python train.py --crop_scale_min=0.8 --targets=["coat"] --epochs=93.1 --warmup_steps=1850
Rows from block 11 of a small image classifier, named by matrix and row number. Rows with one number belong to one channel. Each number is 500 + 40 x the weight over its row's rms, rounded and kept within 0 to 999. All counts start at 0. Numbers have three digits each. After the name is the row's rms in percent of the matrix's.
After each channel's rows are labels from the 100 images, of 14848, where the channel reaches its highest value: "responds to" is what is common among them; "peak on" is the class under the peak. Only what is clearly more common there than usual is listed. The data: drawn small creatures on textured ground.
# convs0: expand pointwise conv (model.blocks.11.convs.0.weight, 256x64x1x1, standardized in use), inputs 0-63
# convs1: depthwise 3x3 conv (model.blocks.11.convs.1.weight, 256x1x3x3), a 3x3 kernel
# convs2: project pointwise conv (model.blocks.11.convs.2.weight, 64x256x1x1, standardized in use, transposed), outputs 0-63

convs0.59 101:538533429581505497469508476485456479466484547495497510399578511520460471482517441507513454527489519540528540493490444464507532476487564512465562461485546545521505506423499540472535430555476596
convs1.59 108:452492464434549449495462498
convs2.59 112:480522559576459558499465495451469534567546458566481547488483463510501442469481476532445505507439447533498561505496541471532475443536493499476525449511567542532485418475523493545452568564453486
responds to: spotted; starfish; caterpillar
peak on: body

convs0.104 096:583524475467547534505538563416455465471553537507463509501539557482549510459489493467479521418505492434530500480519572500528462487481521488453442467521532508487533376466535531526460550463500517
convs1.104 121:549514527561509542450531544
convs2.104 099:492484512440486495453522551486463505500566519453531426494551486486498541540494497548536468603451480422498582523484479475493450445443513493548548510533550584508472435469516529482508543529554460
responds to: caterpillar; large
peak on: body

convs0.90 100:513457555490531502503460445466498390468411464509503473521486476467478535482511538491499441477492565508528553454479441497569549550474524443398478514547461551527524521501534480559529460541521506
convs1.90 082:544562512571483530523491541
convs2.90 093:531601585532524529433504447489519435550439557476544478516499494438577524480514504563509503445463481509485521435479414480518462465509453476476468486473521483479446516476522471534516553484434500
responds to: scaly; large
peak on: body

convs0.251 099:553561456523539561497463477476504531428477490474565452492483467479444519526489444559489497422495532525559579534373514516465513513513488469403484536519524503468494489493503446504523455532507530
convs1.251 087:562481537487422518528537498
convs2.251 108:475571473491537453499477425536536534501440538503511540514489538549402547537493493407501500500457562506485520477565401496546571551531485470472477519531508462555532533489434504497521503466535484
responds to: butterfly; starfish
peak on: body

convs0.149 104:454444478508447538474516453554505551498470489525469478516503448478480467486496530558522516587455497547522483487555464461455539510554527506573613498426481525455402514491475433493470525503465482
convs1.149 095:502460464457558471524441537
convs2.149 126:552472473475492535518452554486470470454442530524477494553460505539519466565537483460563499514461477454518492451477531502494457429460539524436601477555449484483509415533485521520523518492445408
responds to: caterpillar; snake
peak on: body

convs0.79 105:538512442481517551564521496441482556499526501463511528519474485529487491498512507574402502389554466553499495573491532476458519575526448516466468501483472468546549472554533534505509515457427453
convs1.79 133:507413530465541460492506464
convs2.79 136:442536460580531588468486528510502537509509437560493463393539515451509474475426523499468493496499464476490559480514550485520453426477441455531460435491538469459482537451457484510483556480482495
responds to: snail
peak on: body

convs0.97 100:540551538495542520471525503415501510503490471487483483504564519525506463500372534454564544457546510485536507429493557509555516499508563446507494488522488502445493449454435467584543567493482500
convs1.97 119:523514503423450539499561500
convs2.97 079:478520515484495493495531541544499535500490455496483464465441506469482491510553480491495477531480479526554520449381496501461407463474463457476497516533484573504438411558423489545500486557481408
responds to: blue
peak on: body

convs0.134 101:537445444508508481494516577524431515533406550461417537475427545539460476481539470456438475457536506525521439529494519493485510508503442577503464480542508480527494563554562537496525491513531458
convs1.134 069:502497534513437522544572539
convs2.134 098:465514486532432493473521530505499488454486490570477580437378563441517551554510550532566486513486443499522497416483560453450507473490498537523448525509445514473544480481433489490484481502485497
responds to: spotted; large
peak on: body

convs0.163 105:498491500522463516447479439467594485460431473510522442525506484518476518597458514430543511501512549554517521486488509555516513461484568479471541514454500522443465527480484380520573493503554522
convs1.163 090:551417523458540528491514500
convs2.163 084:470583496420558531456487502496519517433505479456470485587490477491455507546483562593559414471539437557503464449480474559492473479491522443532552456491518494484516498470476463472533473476470477
responds to: small; starfish; plain; creature: dragonfly
peak on: body

convs0.45 098:554466554504484457605534496437488489496549542473403518464561556517499498549437483480509537416506500533486479464475492493546460476534504444528474394513527508518496429452472501507512547477521514
convs1.45 072:468564502545442529544488469
convs2.45 084:497520458533548480477468490536506519559521531487462464492597506513557572466490525476508522597410560500513552559536484532474464538437488496550510513519544471530464464494544478533489545467555584
responds to: marbled; spider; blue
peak on: body

convs0.161 101:497535489482485558501472402487541493442530480488492480558549446502466499524464555519549555514490515493509543474492482484444524512561557461517585480533422441437431491458493439556514569491518537
convs1.161 083:483428534518534509525444450
convs2.161 119:506482394483493447489497479522464506547431526484559478479463491506478500541464438427507432510473478515610491459543427534541537483512545433478522531553468491507470447491546481492507448512488426
responds to: caterpillar; snake
peak on: body

convs0.68 100:472536513493499488504538538519455477541405544497536547506469542442441488469553524454438510515532450444545548533519517482530522508385475534427483590484509485487528558576521481533484475469499489
convs1.68 086:483471481443449452499434481
convs2.68 145:504482480463529485499548500531509497525434574470569527479488524435439574537452522486462505526514508482557567510597503524495528497508495460559477522535486561464536564452478472467606455520513452
responds to: striped; small; starfish; creature: turtle
peak on: body

convs0.137 106:467459550492489518515503497500486462456370460536538506492475559440464547494616513377501496536521493468548528509516479494499500465464534518439489488518488528488472566477543466469540462498531460
convs1.137 087:525554557555496538530532535
convs2.137 118:495509516452515539469518506447378442528511509483520397551459488515512473495494496531553489459485545494544534503488470574454479467512565486462503550398472474527539511448462510433539445513486486
responds to: large; dotted; turtle
peak on: body

convs0.124 094:516501426504483569584487445480503576459499493515513499529473479548441540465516544524435549441528493512529532585489497447455528504562485542504535523535478416517429460514490486452550541457474473
convs1.124 077:554510540542441513533526551
convs2.124 087:494409481511481484526524513511488467548450466477478503524522555565504549497428516471511511498494547515504454541533573438437548482523534532503497517431477538504482618427545541413525475509471511
responds to: butterfly; spotted; dotted
peak on: body

convs0.205 111:517482484493509501502495522509487529482379472469513492518474530467426497531481511411497470490574487506470554496486539517506505515481550487505511544548511487445497597534517350530538504509559452
convs1.205 082:490500501556507535580526553
convs2.205 081:536583539428524478493531459471470451580462457452477487530475516544457484511527470469556436504429469478516555494485448557530552492442484458485436523441489501563511559450523498491503454563516526
responds to: scaly; crab; plain
peak on: body

convs0.126 102:514462441479460470554481466516510525482480391532508463539491506502508423450520519572503466467531548532564457510453562533484459403519529577534546451537508494441501512524470523479540511470444519
convs1.126 131:456459438457534512467527544
convs2.126 101:576571561468562457479520505483519503419438551512484523536487514469510561530535479496504522537442471465468491492446496532471521491525560545525582485516467438485554431521494597551500496513447525
responds to: spider; plain
peak on: body

convs0.196 097:481540463548555558493476473428457494488465531494529464497547453517466480515503458541528432393533596561552510469459462466526562538528512459442501484544524511467550511496467481533511444536530544
convs1.196 073:531549492539460568545532513
convs2.196 083:509466500502518451563536429525507555564454496430517562473478495477433515536546501522503490462448516459512532434481474501511572532500422481510422514501488479550543537461407524565522495484530436
responds to: scaly; large; starfish
peak on: body

convs0.150 104:485451490505539533554488516474420463478507504506484455456546530484569489489515412508539480452542521532544471517566441534540460491459519485430472491437547588481594511482454513506463493572487477
convs1.150 085:508580537534556535480486479
convs2.150 114:537493487465490560528493523541500514540484562433550422506542492549447490603482526521418481465503552445486542476503529497470492466529500501482503506470480531455502596413467502433581503496524492
responds to: black; plain
peak on: body

convs0.54 097:532602411519559510502513528481438480514423508438558529470533502498450525477493441487461439489506489519489517472412449439542533546476457512506480522502580507513547538469523532484553457540508534
convs1.54 094:490572495473434438495509494
convs2.54 119:498577519433537506494428418483499501531414553520478540526454414486420514498497487516528449498446456488513554455482481557488560525559452450526507506521550489533525502527532468495546518473544442
responds to: spotted; starfish
peak on: body

convs0.180 099:488463562599475480495464496518526511540512493525450472429556531513510495440479518529535526534513520499430462463570491486494477554518520477574480458496578480516515475451501538496512489522355535
convs1.180 104:533536546534439543528540527
convs2.180 090:478478457474499475567506456485487527456443515511526538531499490462481497467462575505437494443513530523533449567478517514494474584568504500540495548508504497514516478623600496470525537434537554
responds to: striped
peak on: body

convs0.58 103:489501528458500475542474478521509487510541511541467610500434499486487527502511514517425545432520548439512482535451514529480445544493535555493480508557430451599526477510523488488472539450529398
convs1.58 077:500480445469540523523422465
convs2.58 098:493563513517579486533441466447443507508537503537454549477485474441524440420480491485525524486434441460480540442497536557581516511532419471543511458484567486476547485524485498538475559501518461
responds to: small; spotted; turtle
peak on: body

convs0.188 099:519570503544506574479487477446533545448485501495533434475458494493453472516440472523543466504487507557521512555422467449456602552515497457452498520509496516539497512430470494507488406536467569
convs1.188 098:512520540573504537529527563
convs2.188 095:435520490486508465515501490509517568508511487404537576435545470469484519562503516507549438468516473461546468462508497551469566513539484503572453469515484432503581512429441521539464502470564507
responds to: scaly; large; starfish
peak on: body

convs0.122 100:413476568502474442498497540524531441542475523457548532526461515466501507474568507427489471584526526459471468493552497539529493473427508481458467613576500516532476490512502516501522458494434540
convs1.122 081:549547544548556526480494464
convs2.122 069:443484441495572509532480492492525487515561467497505468502384545461543548454518464452492533475472542513534507459470498476513459506492466460491474535450490452429436446544427497469483576427491549
responds to: plain; turtle; large; creature: snail
peak on: body

convs0.106 093:501547351469501488483486548507479543477495458481555474522478491509504448462548513512474490446488540477518467522467595464484465449531446518567473528580516483402505514566529480476518500482501514
convs1.106 092:525497471495445551557460549
convs2.106 101:487477544492486514502493536480464497463552487563459534461473486563541455448511530444507525519479546516501534446531528482482476469510556550471478545427458545533495491451489511431549509584391410
responds to: dotted; crab; jellyfish
peak on: body

convs0.29 099:491506473477532481513476482500487489503509603457476505475531460467540486501494403578493561496491487536513505420483428485516500512515533505486551496403512611494521492448438490522453539588485496
convs1.29 097:497440476430510561466517503
convs2.29 117:385501399461523501539493509531512529491486483503513502504569539532437415487455520426439464446487516488491500464523436540505524566474479547509463490523505426521514543469453495461510479420501509
responds to: black; small
peak on: body

convs0.240 108:489464483582492469493549488475472469571433483490500531506514499495446496479488519510551501557482436551477587499482483357478604564491533488453550517489519562525506521472479528491492468507517487
convs1.240 106:527508564518459513502415489
convs2.240 108:502509531526529480451430532484483449589449472540491483530477554513497560480495490537473510573516458408492574544542586533504531409545530478498523503492515502489449510458405499484496496518544483
responds to: large; spotted
peak on: body

convs0.181 104:487478469537466539503543474483507562520458521459529558508465503501414517490558518485480513495513472544531576562551428449481580485522484564498503528519492420490478527519392494439552508439464497
convs1.181 175:509448442522507452516512429
convs2.181 091:466565542515505445490459490451456470507563465531434513467523477538531461475469477530584455509544399478469504509465542488500511505504443502568499451399550474519510463496467524542409486484463491
responds to: spotted; dotted
peak on: body

convs0.96 103:567503551496468504477552557429482489506527412442488537491531566466499518525400543487534486456504499469554502459528523487542464462500537412513479505512507469515498465489447431570525551442536461
convs1.96 126:508526516527503430529459428
convs2.96 096:498495459502515471529487538573548537434492574503516457456438501496509502523570502513581544577530442472496535527452487484547471471446548505474547573576473538516476406510522474496519514552521477
responds to: spider
peak on: body

convs0.211 101:476520453543495526543446505503513536526519475505550444464535435481471498452566472604474495497497559535515500525480468540458477508534450567508507440525544445456524517499468514474521381519418540
convs1.211 097:524486436472448550537472536
convs2.211 102:554500480496548442497487413555550508471479477542414538512534457542416486493501525467521543464455550486483532474534475487523495542518441527489476510539548476580428444533500477562456532509433458
responds to: dotted
peak on: body

convs0.21 100:527524536482576518478454494423548511447488539476531473508476469503472544519484476514444485474489608529513489543417503534482497620532478487425473501516459443577519492513554448483543478504510489
convs1.21 077:519514535515450474459550572
convs2.21 090:414544448572464501504484483510508498462502484504535530485535529538466486530566512505514444439549510473474535508559431489508522499534422465475458415552516459573506524437454487509511565445572509
responds to: scaly
peak on: body

convs0.165 098:484506460451513569463487424519471470463502460516591382499514451461540481453537484573511449490516539511575506506498522504506507508453574538437528538510459548448557538475521524553513504518495504
convs1.165 107:516511529516496539553538584
convs2.165 117:510428537469497472572536475547565526471549490382526547492534482523530480444529486551532555456474594549488508521482490431530463513495529551452526433536536476467450556485505498517502476492472480
responds to: plain
peak on: body

convs0.135 101:546540522487484481469545551507496526443477515383492456517501547514527441555530540435452457483417486566495500423531541501531518456516480524507500497442517453456473477547562521480454533546522563
convs1.135 102:468531515475434498524579521
convs2.135 106:497555458553510539503477501462484450515436475600481496503489501455431421475387510429429493511456511474478544443525506524563523489514456486498471483507475460494557495481461517468479576521519553
responds to: dragonfly
peak on: body

convs0.214 099:513429519524493480498469504512509479482408484488462417492548479518412433548472517519510419497498565591482542481453437513562501510494529494487486510549485519480491575490516461521552453581504537
convs1.214 081:555574544520463512535513525
convs2.214 087:499569517512547524460477418521462500554454507509460493541521508472463472445469507438525512478518395529461516453481529559603521520537424433530439495523474528515511492531436440473536523476498505
responds to: starfish; plain; scaly
peak on: body

convs0.133 097:534497469429509479506513496553457489484514496434534424552497486530503473480473442543502505442561608545489441488472549522506461529475527477513403576575494518527535473523524499555475530516444539
convs1.133 071:549443568490507511521477554
convs2.133 076:519504572506472468511517467482499520456496539432457547427431477467497532543498564546568450502433525482538584428503471450496502480504476563498536484449484495491554530464500519533512581514540425
responds to: large; marbled
peak on: body

convs0.243 103:474452458488492471524501523503500507568494526526476579505436536436516548447573516466454440484562529502477459483548499524480494447452495527461475579530467549560544560569476493501499457524539414
convs1.243 081:512515472444553462531447546
convs2.243 087:553523534462557437587537487491561488488484544514530524496508491463449529490549525501489607501444525458474583471499489507472480542509459454436541454554532603466480525517524470514554524489469504
responds to: plain; turtle
peak on: body

convs0.35 100:473485480534524578501526515492513510580520435493518490528505532478533569449494483491473518542532576431492439552586488514483489535491473431472440530548503478516457418472546461486481522395490509
convs1.35 108:547549533546488483501421498
convs2.35 115:472498487506516526504500544488424491452587426544506481460452452497515416421502531505569485439584519511463462516440529464473502446447485502488512504436550518483464488481471550526452510578477504
responds to: scaly
peak on: body

convs0.50 097:495467469445476473481508521524456515479497453477514524553430507552475457539574526484445438487495503520471514549421572465470469528477501536503438558559521534482563535601594504493470497469519486
convs1.50 065:446457442528533466479473454
convs2.50 084:470478509451583461500491460518456507506477473507562521555473449477468505489425476480476532520497547493502559457513541560609552563571482447558557485465538500526559502495527478507476457434543518
responds to: spotted; turtle; fish
peak on: body

convs0.217 097:481612395486551539470498521486487550498533462497583495480509508509488495431532485516493502441481474457555518537472535483523458466522448510526464519635567491446530455499511517478494510494462508
convs1.217 109:530425512537459544529524537
convs2.217 106:567472486519472492456505511504495478447509498562468501471507502584522486503509501435506539491458560516509493451551563452482468511508528513474509582485414489585523493464518530442548519544378447
responds to: dotted; large; starfish
peak on: body

convs0.207 106:492462475490463417557548516535459490544392497466437563521471557514368438485485541488557461511487519522465488515493482414505552505513486513549520492515482476549494507531502522482541523458504537
convs1.207 080:475492544448454562530454514
convs2.207 082:507538561508476497447480466452425434490517459505422555440540503457510510497504509411533476525525495451551565512526513536584509478507469491498453542530525546547529482440461557498482523591490460
responds to: large; spotted
peak on: body

convs0.216 098:498468511530509400549509534510477458570518526485470563441530571561490486451504463509543533501472505434451470397502478516538471503496491499540473438575566546576548464486486526499464480518491491
convs1.216 083:488539536487484411517538538
convs2.216 083:568446527400486476528516455523479476484539512464447514516434444462443544506515536497518465487534509506513501473499544532583497544526459522537470580533540599546494430553491534540493518457490457
responds to: plain; dragonfly; beetle
peak on: body

convs0.99 099:460505498502499389479514541556483492597456508513526562491473527494474436486533513488446509567519412451481441475514490475511503472457434535528473509532556487513501530503578529458522469487408532
convs1.99 103:499484512518604537522523525
convs2.99 130:420460440539541443523504514547469570492505409556533490467510509465499494516560410514524496504514549463505571525506522446485496539486439538542465453475500460451549517485426554530452514483542528
responds to: large; dotted; jellyfish
peak on: body

convs0.252 103:485551542476558474503451535464508430471542578506540475502514498438570527590489413468475499504493511507524469457463508510609460481454495542457516466495496577501523512487528505487434484552564497
convs1.252 096:480467481458452439468454461
convs2.252 130:408515473506494459534557441504478532548458477540552537527440496397457509501485467498502483477523563546516533490600432504480566550508465554544494485473529534530509586478510493506502473463550487
responds to: large; dragonfly
peak on: body

convs0.4 098:427488466516541534526446500446471402471506520509538425508515527450534481465551503491500432487533533485605482493566469499554460447476529487443524512496482540455498515468474518499568493583441497
convs1.4 092:503525479535460570535559529
convs2.4 090:526502529483512495532543473422475439529480537400575468470502483517519468489500495504465552458458524475533458521456446546474481506545493487457439458471471473449450590423459528492550487526436556
responds to: starfish; plain; scaly
peak on: body

convs0.147 101:528510492516486459577416456488534482456535554521524501498534522558482465516501495514476570525471544523476445542478499473485511481514489565496572431428494509526453564538426463494549446462485401
convs1.147 073:512462507534442523552517569
convs2.147 083:507495487432567432516574441478561449483476451491506561484554525524481525408417493481462425503503489575489468500541445492558508555512547506542482491550488448517532516519532540446494495478468499
responds to: dotted
peak on: body

convs0.210 100:606498471474495548516574465465436463473499478495488513510488596492483487500420536448488505470484488498625505516522544482461540427491534459479455500517470502489485465495507525536519597447485480
convs1.210 092:515536528452431456492553515
convs2.210 095:522494487448566454503486446572535552494441525461475486494547484482450579555558523499493522555529560479536567500443551556512509527513516507509530476543552590527449529456534469513541560549496527
responds to: plain; caterpillar
peak on: body

convs0.37 096:501489520493513432509570567499495514553461496426424458521491573563503441491474512451502503472498486514404473466521514529545485498462524487564400466518516534539549518515500553525535543511431549
convs1.37 080:564439559501506492477545478
convs2.37 083:490524422546485475473565439502483489473487482476555475468508492432394512527502492449485471518507573485513568576457512561519542572514463428554473448518488519519477470550433492511468492481544473
responds to: scaly; marbled
peak on: body

convs0.160 105:530480502416482520469486388501529487404510547535497449515485482485537509567519510498541514524423531540510443519482520534481534519497546449518535510470426546570458541500494477526448530480545417
convs1.160 079:530472458434564480488495455
convs2.160 096:489472480455520522514465569515489428474496503459448485567531507529459506499530528496440488506466461481452518434565525524520524419469567531392597413522516497496469517514551460505537533492482476
responds to: small; spider; striped
peak on: body

convs0.11 104:503583528504504488411527505494507458513528478490544477513542518496511519496448505425551543567526502481489524436499492445546499516477505472488448517537522544439427437402517462497521544497520613
convs1.11 107:523523532562425536492538508
convs2.11 124:485519462501448529522487533521478516521521507512499536416497506453480495510444536488580532484500428549496477479460544520499492467496452520513416524545494550561428453629452495496507470534475412
responds to: dragonfly
peak on: body

convs0.53 098:476469513571545541481463479452466520518423499559484545427539520555469466386532548499466433458464531465528489489520512464496541518531473547447469437541559456474527504519537516517481473508520426
convs1.53 078:578490554531481502509504562
convs2.53 114:561479551395499481483581479507497448499459542471522558548436487482521526480526461512468481509491520476470543469526479514504470544548588497500451604447448520462434527544475471453528463469480518
responds to: starfish; plain; yellow
peak on: body

convs0.103 099:504488494547507466571474465498431473562503487548484547453564546492547476402495503515538441492473546417560408445532506452489484512535509516529502451500520560537535467434503549503511464507465528
convs1.103 091:517535526511448492540587515
convs2.103 097:553497511429516465541472415444456487480554528410548515550512442550548512403523529489526566467439477536546466501549492543524508478566536475509511510469498463489467524496576497471511526449482486
responds to: striped; jellyfish
peak on: body

convs0.88 101:444522526524459459615494465538522471435510594528426514519479511454560474482535502578501460484477557496517478468461460462469550470479553550513527538507480520563527505503510536501445496544437545
convs1.88 094:513522519526399536503529519
convs2.88 097:494509503515527475541468352461531479495516462437531452529522456494491494443527532507463539488488508489572454543480439463561572438476520452531445506466543518515431548548503472499514489489445519
responds to: large; plain; beetle
peak on: body

convs0.245 104:410488497506515523522465508501497416516475537509506500478533492506499510489583401531497450530542578474503438512515429473524525527480491520470486533535493536530504536462524488504509412624426484
convs1.245 071:588519509505546487466467539
convs2.245 084:495535534474517482510460483480507494542472549546448481508435452494476515535487504547449530543421556488539611505463523534485472479520468477494524476490528600513432541469456458459559578576501508
responds to: striped; blue
peak on: body

convs0.248 100:496476505508534514454526541513420542515427487459455574454490476551490470459432499478538458457452513500507570526438548534470527530521469445505490491484561511508609548544471525557446507503524441
convs1.248 105:470470505446500495575533554
convs2.248 110:507502524440522494511523566502498497503535536545483531561394454421534513515545495525504516548473463443508547447564478544485425472557511485471520564498461501465519439531473418427549509523491480
responds to: marbled; beetle
peak on: body

convs0.109 101:471482588486496466503451487523501454421530545580507427475505495492601494454482490542528473544451540499520429401550528543529463452504544513503524484448511557453480508468525509500493518560464513
convs1.109 093:542511565552481539543508543
convs2.109 102:538502474511505503586471496462471482447530584478501496559505444528579479473471534490478526445485570545536408471490494578440497526532523479543551495549477515493534477522561505519487510433564562
responds to: striped; crab
peak on: body

convs0.1 098:522545460443491486459559541486483480472491542452468562520533491479461495513441514436464543477488454450539597506461527478490555476500502459527531553452459522446488464485460464540554609487568522
convs1.1 120:437456447538547523516505535
convs2.1 102:405538495510530475524494526496488515480439525547479484531410489447541502530546476517570483602501419554505525528508470437442407478520480511527529555543464492493519456509546550491513501452531510
responds to: spotted; black; beetle
peak on: body

convs0.118 102:578515531551499489517486471516530514485542596490452551434516478509499509514498490557488510505443499517465492496471400447469512518528447474526516440404525536626498475486495544442484487516485540
convs1.118 099:514529498539559514515580540
convs2.118 092:511417486491540433560586559449449434523476512454543534494557451487473532473487544535450449515537479435550482494538502486527541462491509454525458495592510514492502529486565459499503419506489505
responds to: striped
peak on: body

convs0.125 100:490524503543512440574505519490479519526581532477463596504569481539518466508490494555483504502529481489494439484480503471504456446537511498577544397419574519524501497517409533496516513509440494
convs1.125 145:499540513515534513428431466
convs2.125 100:499464517465502483489541507438462461558489454454448542493579536514503482448409464470471415516431466473467493510534496551540545532496483444563457468536529502558511585474486538473468444507511544
responds to: striped; spider
peak on: body

convs0.102 090:483543568583477520514504517422542512555501458449570423515489568484509554526462500452549528564491460520432477451522518508523509529484483494496474517473515469522456432442485515487570450482441561
convs1.102 083:534553553510566528548508492
convs2.102 119:443464439561495480537475468566555560514473505528544535473545528431471493484458502529528473460542478539487491598490506489528537540448444550550507457516531490535502543519503541521452452463608526
responds to: dragonfly; starfish; jellyfish
peak on: body